{
  "model": "model that answers yes/no questions on an image's attributes",
  "dataset": "made-up road signs on poles",
  "train_examples": 245000,
  "image_size": 48,
  "crop_scale_min": 1,
  "horizontal_flip": false,
  "questions_per_image": 8,
  "encoder_arch": "mobilenet_v1",
  "encoder_norm": "batchnorm",
  "encoder_activation": "elu",
  "encoder_depths": [2, 4, 2],
  "encoder_kernel_size": 5,
  "encoder_stem": "single",
  "encoder_widths": [64, 112, 192],
  "fusion": "cross_attention",
  "fusion_encoder_width": 320,
  "fusion_encoder_layers": 6,
  "fusion_encoder_norm": "layernorm",
  "fusion_encoder_norm_position": "sandwich",
  "fusion_encoder_activation": "swiglu",
  "fusion_encoder_mlp_ratio": 2.67,
  "fusion_encoder_head_dim": 32,
  "fusion_encoder_fused_qkv": true,
  "fusion_encoder_bias": "all",
  "fusion_encoder_qk_norm": false,
  "fusion_encoder_parallel_block": false,
  "fusion_encoder_inner_norm": false,
  "fusion_encoder_drop_path": 0.1,
  "fusion_encoder_positions": "learned",
  "fusion_encoder_cross_attention_every": 1,
  "init": "xavier_uniform",
  "optimizer": "soap",
  "beta2": 0.999,
  "lr": 0.0021,
  "beta1": 0.95,
  "shampoo_beta": 0.999,
  "eps": 1e-08,
  "precondition_frequency": 20,
  "max_precond_dim": 1536,
  "one_sided": false,
  "adamw_lr_other_params": 0.0013,
  "grad_clip": 1.0,
  "steps": 11700,
  "batch_size": 256,
  "epochs": 12.2,
  "lr_schedule": "cosine",
  "final_lr_fraction": 0,
  "warmup_steps": 1170,
  "weight_decay": 0.0,
  "adamw_weight_decay_other_params": 0.05
}
Rows from block 2 of the fusion encoder, named by matrix and row number. Rows with one number belong to one attention dimension. Each number is 128 + 32 x the weight over its row's rms, rounded and kept within 0 to 255. All counts start at 0. Numbers have three digits each.
# v: attention query, key and value (stacked) (fusion_encoder.blocks.2.attn.qkv.weight, 960x320, the v third), inputs 160-319
# proj: attention output (fusion_encoder.blocks.2.attn.proj.weight, 320x320, transposed), outputs 160-319
v.108:066106097084116047134174109049112173141156108142112150121078159111150125110132123167152120135089177125107229120113106134163088169120118084135097178108118151109128107178164125062124133124089124097101107129105046111066142085179155122152161077081112157075174092075170094119175169137134183134193122129144118114150111133122169108103220158123101142123095167144110127077184091129167160168107087117164146125103147149133164124178077115131115142145103183108130145118137095108125056130144128
v.109:172198113166108115101112119137120104054118112087156126115075167091134111137106067074126088197101125108096083132116067151118126113101107128077130121151079073095109136121127159134060025106130101154157120124119100155196118099138135137150080155136143078168111113151069154144105094160089134125117159111129135110176120088169165075135136115052107141207113153089085102172058112087120133118131181150095123132109102079112192125119117116183165099192152142094150119151138121124115078194129083
v.110:129121059180161177145159141087056137098129064118177148153134120166100140148096115053102104195147131107148160142124123185107114121148141136068113116110119136133117179127162164130163100132088121112132174141104210136150090091080103150121162115094143123087121115117075138161136113071105124149144157158170155168120139081159129227124166090109048135146040143086180174161062125080101086120054130106120168134100155102103116126111069124073148148122099060141139099186157118076163175168114153
v.111:101157156149111136099157177145104079126094169145176145116161131125094129130113176153123183148113105151141095132113160140086144152090170119146148160049182118123142134095121104092136139196044112072144111143088124110139134168128094158185076090121096151154139101207118152126050117070126206083152092115141117148142148179068115139131116172157085061136099143104123113099141078090128200151135144124134144151155096108074118094105166106183111140083139167117057094082145147131123141069180100
v.112:152147074201104179115147211131150092120084105080102113146104076174195169142109188073096163156142122095133112138160149111174172131110103116065061136122116115169076101097121124179130144157102102114133140131120161185106119156065097112125141164145117124150125126121112110120136113085139097191105138152074143185118149160160095183123145113124096097107175119087131097142092135100143123136157115097086176155143169105077096121120169138119158128084177137104085090082204146186086166115184105
v.113:120138224158111117077149161133148141147082130121151116117109098181166106121097187158082166138164144117116127163160140145131115155130130124128123117071104115100065129187184105099125104139081115135114134146065137135155113130042186089160114073178125145151106103192187147156131159108129072151060150075120179060146120160153027121088160137138153164163163150112122139071164061129144160122116161142135114109155088119158070135128161147128148123115121145113096168096060074123112166077165082
v.114:160146149100116101076122140120097107152132167098115151086161073126095121100106099129124122127111132130143089124075229162134109110100140067163170120064143115059100104163146144088114142123136176086121128149112169147163160143145102124094169045036111142082168149156139157154090101127145173049136169178138130149086140098091126063138134154126104121102094132113130167099170094134126111142058140092069101128074151085079129118096088099169076095081037128174148104094124155117115133116109147
v.115:118133128069121136149151141148098111123126112132128144151126131135090135170122121119114074199130100095116090116106108127175102090110176152138090107123135128169124151146131124168125142121084087132144096128159126117176077135122045125087140156122134147120138127097119109196149123097072123159041144117151145100125104125178111153120106106048100129151097100147107149130034105125105106102171156108146063134056144113173101078139028136098115131176117097113158115133121086130134183136144152
v.116:115112084127171153180120093167145106158100114133116130103126091149075082157144151056110148092125098090146130158091137138094082128118099120146023151071101116126082120125088100153100104145073166158071126134074155157102139129076156152163159136111115183144076164059137121155151158084094125162098116084148174162167118147165118164144170125120097109121090133089106141076126147099174086100189065068169177106138152162122114134146119147154180074068142148098119136077128161140092119184156117
v.117:064153088112159116121140187097068107098089109109126128099125122169201134167136138100154071172142152132138121101112120117149099097161172162120165105196135130153133152061149120160121106163151137145095090150160100112064072154173084151094135100107108139108166199106152113145123166149134142155140071174093147129093099110123104147146090138117118115135104133151115142194108147061095086132069101127087206109120122135107131122164117112127141118145154123154102068137157184107100094128204140
v.118:120160096110093120090141125106103097170143096149155146136149119087107069128156098069112089199120136131101112114132083148121132126099123162124146093077092171111136136097165136139163127028129100168156113105133163127144129042078143113150114094187123136154130091091114160123125113144116063110106134095089108136101108141122148075094156083087109130155095127159110129109117096145114089054104145138067157160160140127126115097128119124125147110109095064116126072083090074107162125136141111
v.119:150144114195128087134144167169079161166130131144154160110053216132158158118151174116114169172188127130134136196173162129141094156137075094111102190127160115101120138081153068159112039119128147127134108168123141113111125089080125121177083121110127169149102096092168138131161103139086125150181149116125137148098104156139098080078195092183116108158140153059163146124071156094093152106096170117134171136166168111081128085172087109102123162088162135095139097134134047112141143109147149
v.120:118096097067178186178139103156136161155166164139078132111170163102136109099146145106149072126097085100167121080099156122157158108147165169152167076145081103158140106147121173106139070167134116153170108159187065140054155147154120160112099095141164141116184126079116157128112120108169140087142124113131178079109104094105113091132126162112124162110125098139132146169143157156169074092096133104214158165113131176149145149128069095087105129149092112173177189172087179103117100182073151
v.121:125132159103162088168096116098109137094140127115119097127113134117060104068189085111106139112060150142117178080103139147191153148178149131196141125100144100121153163159108213039116069111137123162126062111141098117084109087160076109100166091115116137137208083157172135152125162186143104105118110165115111128133122126127163100108075151124127187167131134116153164163189133115139162117101123116160075151087137130117121176100106109117121064128101115135074138137092145111107078117170142
v.122:131130142128148139117120099102136129074102132133132111117113098109146086137108120112182115135096147174132128111193144148037145118101177109140087113129094142141137135120153147153145133175094123133178148151098109136095102155122177114104142096088153150169143140177085139140090070130152101109187153147125116147098143154087155107091125149179166102106118155146199143065175107171129156155117132132099169177164105174172249096135146131164172103107087148158152124104147111111156130189135099
v.123:105138193076119124108096148183102161152110142149094132173092136077064113103132160116090197123194165104142091172079089144145111133164100158137160185114103061121121102118122111160110131138145100136121124080124127150122143144074156118114149149037120118126100127165137109152101190109081138099109084129090125114128139090110138149067134088108150120138145116097185200160100114049054181089113153110161149156135119158093103131131086137138120107109055120143160138140161080099111107165095160
v.124:169109040160108175159145137126107113109136138178105085173194142103168100146110138121110079111115132129091129171159109184088132170101176131100120050155122114111122144136158148138117134127068174081129144145100192129137134153036132124155076049166063123164112162107150154087099069167134128155101164114155137100101136150101113170103151143136142102174109156144107135073092095134159077134094156091135164124064088119104157124096142143165085185055168116128118109080157121135108175166153149
v.125:128080105133142135132097125044100120079140140142153153084124148176106148109209092160080108080118181140122206106174160140127116147080120124116122103152199133194169128126133183061121166118186105142091102115178167131139141134111158107140128138160124154124169120121191118123119168146153126151122136037098097134147174132117188117195077141115174130112120161142073052131132187142176115174141143142180095100104142141125101158168107151106144118097106168098105119117148202153126102108112185
v.126:168120120175163107201076144125115170092083144127126091171066190133115101160165122104169132132146096153160143137172113133193133100141104136076134113151098104130138175071149094141120104130169154127140163143097152138093130171017150113108127125086106156123076131091170095136170102129119078176081134155156173096142102158096165151061139092197141088125139148091170135167091156092082109107081138081058148137123147168113070135137163138141097172080189083161118089136141154130062173145140160
v.127:138071060170125114191144112145176117161139118090092121109126105122188107156189101127194101050112166139136156138162104073187109123137089146129107185170110114126127133081084127143143142120145131170161153096157091075108112172152177093126140137076142137143147136056134134110191143121113128121133134116174123157134135151159195134165132108133185116083130130123153156125171138109140112104130112096122156139124127185072156134106118114089063111122126204137162136094117168132101083236185137
v.128:096168151152160128136199160187037147129056124112098150154117153166130070128077105163102165093089065103149082150106102120161133170163116125119158096140157109150199124106083115109137116153148200131136105084163134069153143100119122145095110166077147124131112094144096134115133112193172070122148085163124129160105110090099127117129119087116150082112122091128146094162121170128153139121200117106094136152201151169136154148163160138112138151134154064133127156190145145119149058106089165
v.129:091138127103099155123128074231144107146174184100136120132093163115113060184192165081121143118147165180102171108106169167110095105144134174080128147167162154132046091119123204123108192176092173122144125070142126118190194080120101137153114092083173106151146141125146076113117140114162069145127091147177117206080116088118159160162138119136094098136118129099148124114118081168112126130151084101135143150105109080152145172120184132133110092111101118132098132146150095109136191134103129
v.130:168134132116136108148108128125131160198118177116109129094145124127179071140115169159130118179124100139137102144110078121165104117152076189155167091114175141124176132123166152137163135146121145129079126147215071059189089103094111149126138126178159099128103081117137140156186145123112044086064151115100090045141188115133162115118118071100126136095201145144108077189149190100125084116180133104129092149157175165090206110167104123149111141207110140147138128144101125095136134164155129
v.131:174173116087109099102126101111178125149132149155089097159132077143144095116154091107064091189088179135135110173145115105126103095112131117147127121142099128084036147124082083107141210124113174113142084151150106106124121092114103163131076132134084160142104159142120101170131126156115084142120118158140090187143095144119078140101116198172108061108071133150042132099106096216131116148131092130086131075070180140163127132094100119133107067076113154123111115195081154103068109141139112
v.132:123076181125145098110137150119098122121131151156121135092179112101141112081080101129064122149125153089108148106170110151157100091078143118105121144091110182176170110160087130141071090142127140089108166122095140106102192150141135138156152203133086147142119101079084125142063107113172096087128081158136182114196093175111148119120175100163115109165141092172155139160092077099160166095141150155121143188157153128150140075131108113066111108079112114107099135033127128105134154113070162
v.133:190154103106154093109209159141087134150092091133147131163099127136161078159087118136162123171104091112128132146159097121097081110183116128149109073113101113118142149100103115053140166144142197159107191161080147182103079089069117159193084129154059096101135137115146145127197166103116139151116141101114148191089075124117141161155061141077110083165110124149059116138173096141146094119166130134155139133123125121105104067117158133123168191104174147104113132124162116118117150205159121
v.134:121136120140122115127158159123096160160118122126076163171088159151134155137103081094115123138172103136063174125199149146129193087130126162114152112079093150074148143180136097145140105101141143102098205149161156129084133126130163125113067104127111078174111083063114109161141141131080166128101121104111143139101110166126110093147117124102107148136078094129163115176062097133110089130139123123116125102121124129096129135106188110165076104099098128129147111121091145150053146144143051
v.135:138150108083126133129190144157139148158111130152169062129102130136128128099168131169150111111062090152159045129121129094140124081137188086139110167126138159133140165145062130131181181134131131104148073154093139098135116102144134157127068140141148097104128186151125153093167098147163144126164123134139143180094151124119106147152125142159123111103117114090119138098163146161130151156142197099129142160151122183122125136090162113141115175107200126062107131155131070101125091149078156
v.136:167167091112134114128103134151081122196083151086081174139097138133121100109127115174161193168148088134156146100071109118132095175124100143132165089106161099111086161141140158097060133120122163141169113120165104078162198063122138181138088124129169046156064115134126141153109134160117119168107098145071057118122135063157188117144121129134096142137100161149128140117104157141135085093164137146193173102133144154145148189139088117146115103125085099138068157146146188171175077133156098
v.137:150135128160157097122153166047178164136083100169148109132126122089104127117129116159067097136141102146081128113102096139156128103146127121127141145068038118157120102144084160119160078140142124132163215129102143161160111141132174109142116129161121090157173149140143139130106122120221149068128141097124093189167092133171115110158068121126167101135098164181124174094173162167133129164124119168124151145119119129170096145103154101126098062175112129117196127169126099116080110073137168
v.138:140117194192130094110149101139052103147128100129168217129092159195114156069114139181133162107111110135148148129141105091100173147119073158152171120116118058150170119152102091070091112154136099179091053113159095136146129128110150103169162113107134086084156094205133087120180120132084171157091146105122058135162175106134172116145171126123107141148123106129148147125171172222175164092119129103091102172118106118080150135158163122115131096096135114129162109143141160119195112140114161
v.139:083114123136132100132136135178121122104094077153140051125150144102106160129133127120111122066114115098149105099117117131128081135122135103118125139121127168109134135182110116199138103046153077157103138116091103144104116126118141127182175183136110179135129187178096130139114101115145089146126152107075089120138146162171167159104118175151137142136117058147086134124168086142071120193128145117141164127105080130115125087087141120066130126064104097124194061076160100046098139097118105
v.140:162128164124134131159125154121148163084124125141126132089080131103107091145161079101143126155099089135128107162076124164116102084133163122132095126127111151102091120108120061111132164088166094140143148087098081122098169090135101132144107150126118151095159149143209058129120096139150180035147140143132114134111112108119119126107104150145135098138060098094050153079132108085076155152143078105157167102122125040121152062099132107110088110125118087112084199106175165123093142118137132
v.141:093155148188113119107166158099077142188174151101153183147108174166121156061125115107097149106135156141134141086116080167096139046127083193171186113170130132125124118154127138124120172130140142084163143138198104094113143094118114103092121131102108188157123092110145118133137167138124136124105116114074106107127111083153136155127189133113147122108140144178136120195184152165128056125075101135114115162165101123152173081122165155155098100121141076109136099074147158122184061094174127
v.142:152151129097102127158163168092129162106041126071160079125120147141186151147109088115107087108126121082123125112148194124150121135146149113153108115085102083166167148068121165134136143138134086112103177185149108159116106162086162122158151159133137137121136100133122125156121123149127169132147113087144125118138117132144064090121106132087128092149119151141138139180112089035076105098062078120124123094130152138106130088163122109131136143147103150108115098073112136141138070104071109
v.143:131080118072124160132115132152066077181093138135082169137116094167098095153119097144088110149153154118158105132173149119143108073099102112104110135100063173155133130089141110095147184122162140141116155081134093120107126109149127153081104218107156096133138226128050080116131091133165143124123121144125142152162081099135156143112139114110120086109136148146166183124130139136156125143106142099127140134137140114161080162126116162131166130189174161096109154099165084157090112118127121
v.144:175198079116163175156059118152150169153124143075129121126098148105096108084128178151132119127110134144154173087155102113165104136121102112108095086142145087146138134100125149122158131211141107158148071167205144081081100109137130113062126128161159140154177111114160096121201119162135065088180112117140096149124098090109124111168104179175094134153131110174135136177177072117076104119160090154161128113090143157191105190143147155182126116097077115170124139118098081203145171177084116
v.145:101125098121177108134156177114107185125149129173153151161133125112131139107098124083087112095109125105107099115082062087142129081043086130196155123049073134152184129164153177115121133130166094100179167120100092141108139144159120108147145120150062158148120088104116146130097152113095075113152092105145151075135085159092128095094124145126151099154117159173154129073105139129117131099101159145102101153171073117168152154128102150139120123151110069134168149102097155122155134103137166
v.146:150158097081088121136147164094117105148185077137142156186145116111147183056065121111175130117070120119127145113179133097108144121099120110083137156147165175082211091093161133134166087164110111056077126167163146108149097127128136103100153143126147081142129088094167149170153132110055127143072146114128124118168112128111089137101165143096101167196110153103181103150105105112116088175121103103092117113133170190130135122168130148141096122085070139156119116084094093169119140164127130
v.147:131120115098137119120126161061139121071128148164107154166086063111164118198096079119142155128156123073123141167099079139125129134091147105134144170149054171120226141099127136199140121137167075050143135105167098116155138119101124137092112162088157041072129131125139192094087114083142145109081122157081133146141129105128090090148106126170135113086092103077151135122143146144097112144160106143128109112176168152126105110115146131150128133165129062113125137160155105100107111180158148
proj.108:150177181128120148128101157207143095049093161148119144142130125158111119184197133181091135173139126141165073145120133108146143148149093169177116129070127110138125135136136076152050130156109086064160177115159138143150099104117121141079141161098194064137156122195150161120122148093110128129133110141109110113129165119147150096158095091138113121138070174122133077115146202141127124140103053143102094136093199087132141119125142084151147170142142101205110156104112166139134208100085165
proj.109:104074171074117246126130139102143105103158178101109138113183153100115159165170141085151147069064136184137141120116113194162127138186125128122136115095117098128110114102084092071124116081129157111114143154144089148088107103180137105159141109117130126150137151123176173132125085141138100192098119137165130133072168143153100147108116083158106084070122121108157161168188127144172116160106089095106112127107150142157168084137137198058119131156078106122107149171133139130157120160157187
proj.110:109112163142108116120183121194192107106124172135115128117133083083093122093175091132114121102115157102104072103163123167134143047162116121147103118165151079135117084070112160156102190117117153119098111149157147084063219125186145097115133170148187102149157132143152137119159126130092139102105100115127104107143179140120171085122079168155101143090173107133134149161159096106112147149148079188106161110095048144131130147124158090101127122136111193172159194096169137118121144113172188
proj.111:153108145097105099218166150115082138153114106111115100107105131163158084149137088159152131092100123060121143116123139121117167158093152109162094100116137066116078106159165123121158169069137139110123211160103123131098099081125169139090112118090133127085111156164133186103143154128166156142100145152113140169102143138143211090154176135115111159123101141078081186167063105098105114143122142147112109082102144109167182118095125095101104194166104178080155132118084111144080129157109079
proj.112:116105096114142051161172131046127189166111109178155125142128108102149135115075074179139172109137182159052135133117137126140148108070119118112130073152154093155166154081124215076169189179077114148130107166147134135122201114107138106144143146142102105043110158119083095161146089137096151109115117140143163112098181137114132108147154173140162116130163174121101147097110133150103140098100110114113134149131115052138134089163146097162076103155127167066167089123119125124129112120118155
proj.113:127127090072157080139197153104135106108151112117085176113148150163075141167115107118152100187142099083144129162114122099112163177099131128087089100096115137083190169158127124125159136132151156100104135096104129106063105075103103107106165187119083108138096097115113176125169133149159168097102117115137099089139146129144161115160127120160100103145057091139142167124105104116129124134110080104147155111131110129097146090164129091130111110119154145115151099140223102224113094156071088
proj.114:094089096120100095189156155194109082142102106146135153111125094130138134138139155158154111117123139126111115149116105112156106119092147136147086123154175112110077158138181104144166109101164122134081135139101125069160156127081137089142137101105140146174114127168144184123189110140114083150126072089080038170124092156169083102084112149133117133112127082060167076140117087082135138118133110176176060075162118111169073080138046124109121137154088156206064182105097100099052131143167079
proj.115:170120128171131117114148128125170147108092161180166098129159168120103123173212137148096127085087204125094167098122101169135112138142114135139119172186134144111128140126121113127143138064111189108169127164138165112109188162147141113120135140098122097107133114110127084107124196137112120134145113137077127136090075116030148122201059089174151100091145130166112159099187119162157176094133102124172153129145117153031139108147225140169096091143135120094129155152141214096122174115156195
proj.116:107111141148126226149158101075169203156127148155076137125074213149124081153173061100149114113111176074125130113111116121117155148090183134104158111146160062126171172106133136099208103107102172099158150144132126100146164130149097102158112106115094083121131165164208141101173115125095170049122176151101139136129111149108176107131120128136116136090153144068123159142127160156135121128119112182155205110133174125096125170131143101133162100147154139080096107107097113090118169080198154
proj.117:114148083109136094125126078134120124183124126118139126154134091144110145113127128122108184101160132139076157059106118162138157092120123123121154092142193140150144128122051115127156163104096157147077149109166210187058176129180141112138196107147163116126141144089169145101142106136101118152128186113154112131114137141096133106133120085191107169108143104117188121151157106108119077114120122105122126176149122080063120103171115203156060146144134166102168150119126145082141130129076135
proj.118:039084152089099144136125090108144069135176047144118135121127109130132128151117105133124164173137130138169025108127171126101145155144151155148100129141069115050101099148118100100122107162095060131144187112081106109149135098188210105146139158111165151132113150135141164126117138148106144078104182114134115143109167151153155103110166141116152127167097089183154126123137148157134202153117133107151099069045139093110128129159123105137167099176132173115103114121121111177107167177123116
proj.119:115162139097152064131111115137174164135104136160054190114116105118113098167066142134117125163128097150127128103116106144120118114159219155057147100131114164086159108133123208070176144150137119138102169105150081127175193122118086176180147104135119109131100172163085149129106130082164196074068100141163125059144173095170200101087124135098170095176149138110117141059118109197125134135180109124132087117056120111139116134152172122126127089130098166104118073109138113146146151121121154
proj.120:125148140090123255160070112130157114073075168121106156182154157140109137118123106074118193195105151126113070122118134074117099091102059121135106168085129081098103165150141085186145078072135128146099192103095074099163082218107150140112100149161136155094236161108107113118136137127109113197151148108167114197090062122165121154149077130150084104132118087147104066147177124119118140123100093070152156133173107128161107154111083124119164135134131122129142148135067115108158151076126107
proj.121:095167114176084199159099153147153155091098165111189137092125151147113164140142101117122129095154126102189140114100131107086119107102081177143104150155144112088111164141077074132103038063078154113150127128185129138131168205121127096064112157052170113063138126194187179084100121116147108153163179155081142118060078087100101133133092156107092109063098164110119071128121154161127108099106140176128159144106114124162128094161169134120134143118125104176127161066078097148161144120120135
proj.122:100163136092136141151119152176122029129181159106142087121143133171148136116197162136151166096171108095130069175097182151124088149101157105087157123070174110130114100124155117157126163147120078095101126129133130129110081115123078123167042113205111101097131124127168101147093122151167178149090163116117080151201136079157132100164119102050138140136128070140183075213153136149106127148106220119138095131100115153105101132106082058086151136125153149188140149116145095120122098122109166
proj.123:137173096124156124171141103153161081143141162177124137078095182085109115154118136128127096160126122171102140175096105128142116072193165168139146129170133201132130172057157120131201114114140154159064091114133129098126104142127132191177135072111124118166064097103130194132068145140134103111106114102081121160130111162071118138135115156170125157084120128166135147110133151123154180131138088117169124142149077121128108139183179133172120151211175144174063056146110158069149133126117113
proj.124:105098128071205145135118119138175144184134065103110141177115121182186113115103150112171119117122148124077128090114140078116145180136184103127092138055101182159136100102111138150139189075123141201159137144069123086130096086168135076104126111196108071069132202152125116115128094178127100149113098112193158075126127154163131109143082178128133109118101056072131154128129110150150163056155180077087155133118084101100108121090127075106109135138152160042135165117103112128122080144181139
proj.125:122178136178153152113111139112184179086160075133198138101133085129087198084108142109125139130098148149109112092163145117108106137160099110155073140114135080147079168147134147145138095127122127118117141200106135145113129135104093102125173148070100140095153112165140109187148161101132134122148163157147082043104138150173105144092128121120201109160171173042164129169141095121111113060112111191145152076147189136098144129132091113130109129073163145091127111115149107177125114159174122
proj.126:124180094091152136122147151107143160158121083156101145135111100167141102083079138091128149146106154090114114064127163121129066107099112169122187124092124124172128071095124211174112172138147130145141142093175111113162132169142131049088091110192154090103167128137105145113120098082141174172070139094125127128103196136113090135098172147085128182144119149144101117151134104215068145104154158115119130092108099155056144100185125074116152099128106154169109077095131145086107136159173119
proj.127:142174121092090173122087064203114143120178203127150096170082128119166159119118099089082128144135122105197142084111158179073130148178161101132133168159207135155077137149101140097129099158125110128123128167148126135158145130196024173106104064157098114137128194162133109128094074077137125171180178146200148119099069107115127139093093162104101145116117129140101101108096150128130107129119104177107157071144164154144107150129090134112133146117120127146173068144153085144141199074114151
proj.128:124095109114112125135121166067108117106142144100104109129137144091098157077113197083135115077152183086129123184074144086160110084070152147070153101031105121099127069140171118156088066123156099128133174103172180158100106094109107092161130173129132160150115098064154163161073066104131198177096149143143147079159126117135095160106114071163202165059076142134086094202133086102131090151162117125148127139128111166140066117179125155094101156119072181169142131151105122089150146101153110
proj.129:114126170114104110156177135121168124070123141122157099169136145082151172104152134069116183096186112134092146173128093061128148145145100169174109118196127073113173094151135038142092127117139093105065123119116102132106146134124186130090149106154145078146131079192109177127114190149070195061091149144121096081109155156087092180183154110206130123098075172130089130113190101089150151107101166192092134135140126138096127116137127075151124110140138113140149134125122118164098173148165177
proj.130:127150103135145128127190153067151094121058163148184159108072094047089133169099116083121167104164109169089132159135140116136131143115137099112162136084147134130140137125140155088095126109149111140148121162153116149167134181095113088189111175093073121082133121096156056114090132214156127099167101173110082111137114138091061061141201188135074166106111113176122087153106142109107106127162142113134157168171114154132130175116111110141120183129129147078106177167168084107142180105085128
proj.131:089137134140139137176166126138115128126126122112153159127117174158125065168183106144143127158087155097168163128135134165117150132065203101115126125153160091217197134116086100136149148144118155168143151086115113097129096105138096127099174089190120133178124122141072100085140137156095150099153184063148114123114177134112157142150082100107167095133170137166175122078136132088146176115127095146112149164170067136129079087106074119105137108124165081157090160141175115139080150098157146
proj.132:142130145150128169114060190176139128108118100066159061102124101085148157120171114115175126096185060124069069156073179091106101093146075152093090103097125147105094113135143162095187125078111088069126096128185115109112151168100172160113150107106122170090169097146181119161089129114040132169072180106121140157151136140146122113096101151097157165132112134133106111087091121130142120124085156152085116077154121151112117094160084130168164151177067152079169115142140128145148102121144155
proj.133:083069136121104140152087068180096072164134165117088137098148112104135155175188133135135151149150101078061107112183107120099118104071157110143182184209137140124168115140132102191132111096096082118131126133070151117172109146154145121145114149173134117133073081114139111128085123211116154133150150123105132096109156150177096154141163178141125156183120128116128106106107107113150178101049138178121127174161072064164139196186121104064146138122128092138124091186131088154098114068134161
proj.134:071144116119174112130141088116048124155083120192170097088091184160119125155140152132146134106135137117160131081153155087176128137188177104099179136149160165119152095062141212159131104065075122154162106092089161088195146158219125102188154136135173105082102142171128130112138151092132048125186129106078086081116078137177143089143107130114101160118144088124085122124128184153180102197105123116136085099154127116134115159095119149103145173154183125111119176176183177116105122091113142
proj.135:153083147174161091154153141090125137118123079114099150063107125136161143133152119155112155177152219116102147134090143131153071107081126070146126124154175078156134108113115132116152064115119137168143120131083132075134122120084174059168103060140149107146123165054083163098131132085095118103132184120139073118133151132100139162124167100102152143119132142135168115159182173141161142080202073174093133135084121140140100138082183147080153085081136140163146099101134170111105145092160102
proj.136:118144069115111133186193104072145117152106117119112179160077154162067113108073134073142120096138122174113116183137157104139135121117132138129103108129122104094182122083125131165124142174108087070126157116104133156174112131155130051126165190146070136086190130161136117111113121213213110152132144133139169161091123160112044105130121113161143147141142150192122151156163091098099144187094081115155153162126081167089080148144077111153115174081155116140140101132157095134162128104109141
proj.137:131141188116117130120131121178099111101159122158145176113192098172135139187120128035115151129174168128166166153100103139135119131112142151113111145153101138092163114130106100086183112074154055123182150119159136152135108141106075133110155044176082143204147093101131143178145149117113086116084146143102170083139126120122059141112109093110158129130188134102137095119138130091137170152115176160152044163107098084174077116126070123105202111096093141136075101064137132114068161182139131
proj.138:119122067111135177141134150128090163134153151185130155134058093152104101121158129068163127142127125131148091101099152185096120107078187096101160126046117144110132097096171094101148100139120168129138179163183162159060137129132097054156115129163123140129049189106095152160066122112179122127159133177163133052144077111127132144151169115088149114101085158141188156160151169118127109197128140106199130138194142138100111088167142130148154119129103131145114129163158134087135123132131108
proj.139:139114084085092130167150144079142108127126111149071146104129090107123107126108190123124129178185150150073079084116164100140146147107101136111176133150142128113121046118118161120154112134111082172140163122165060098177141167157079142174113128143125122094167064116095162095171064075155094083087105084132124140129171199165119059175121103160121125173064059134069084097083176116127106111126141126092088150135098114124113143085128106189120120136112142096160115139114141179172077139111179
proj.140:099091107109095140111149102148089052140123101094181114102135177151111139091131184185154100099129126102169089151133134172143149095063106074082130175138127136120085064094097135134147167140128119149118083165098153122086081149125135137146171088195151145153114129082096145166105196127132076132191132082166109128113171087151134122119119141105147112128211155151195092123123154066112127182102150083108127141121101173173063187074117113120131141045148130134139121137069168146073099101133086
proj.141:130114118158155137132169160115115160078137117144133157068099106114127133147157152143155180184167067112130094120069141100069092092124203126171178162063118070137134091130116118124171063090163173152152128079132120129096124098117131114113174114121143153096114114097112083130106107092147123145130097156101075097093098090161105188148056113156123170151148165164164065171113149073083093181085129105140169124149164120111112103169090135109157137110143145187144194148128087153191096140153145
proj.142:157097132144198103153129168154138113064054100154169139085108120172149105128108133090203085101124116127135129086158187173091083102152113144132186134124127165145075136163128183121161077134109104115124166128147089175107141129172136174161154127137049128127153119082165160069132141084159161130198083076089167105072094146164151116109150171132101088151146115064131141124107156078104108116147152129132115118101152082086095174113108201106133167091097171114141189162117089127093043067106114
proj.143:157149127124061122190121102113138073121127119159133109142140149126118145137057102150143146061138136079054129158141157114129128125074099147184149207153161132073159137194120050087150130158127164110087163106075096174121119130084056107158156142122090177127044135103194150113116148155085167175129075154146152080126195110139154131104091109120112087136166185190140149093093066125114109122119136096126124110066134103169139150081053129122172121107071182088130111049149155130090136095143154
proj.144:110113131142095167076185091118105152103109171148122110117118151198141121119131146116071113063184122122108183141152150087147087184142130130139177169143165137136101129187164138086088153120137132113126180073142052136114151174085199104143091158130151147094138124199095085136119132143133211082078169116145105167091142164083147111112136120122108116156108063122121104123133165187108130124144177134130088100149155177100127175187082113159149163120132114046079113165145147064118146074161123
proj.145:167144140123176147073118140164121175102162107127140094134163119126116111165137182136176085089142090168146062134155135109108119108111192124097139130055137136070102129143190149139172065149052112130128113108141199105146139107107144179133155154128136216063131098096116132156158126171177074164133177171113139136108125113120058159150073097134133123099128090097137124109075094126095059174120143097165134108112167146204074127112122141120157162098084140144085100105147114147106168117071080
proj.146:139074092156196113109087142126040169106097116103119106116111113165183162107182118117116098063156140120184131143099151151116125158175126187162151091131146097163070138154115167091135110121083144099168121101160098153149171126112136131157112133127118095123157074075127106104106131138124185068156119165089131151129133138146114115115099164110127091141111114113068099090083141168119108112116165111102175098095135138096164123106171144102139103140165067141109156192131172091091140118156140
proj.147:141131111132084136134114151102162165140094122119127119136119120100122206095090143122104171136124179150150121127139106115178140093198086149165120162126108123083106172147150112145136196134111151139109108083163133156157102184137110142136134138078117164118103150122177120098176206117112081137092100152196161076149097130107125100095108133120105146125155169172126100158074111127145093082137186082210129240077135191090112181124072077094122144163129156193148131111122147133140139125128145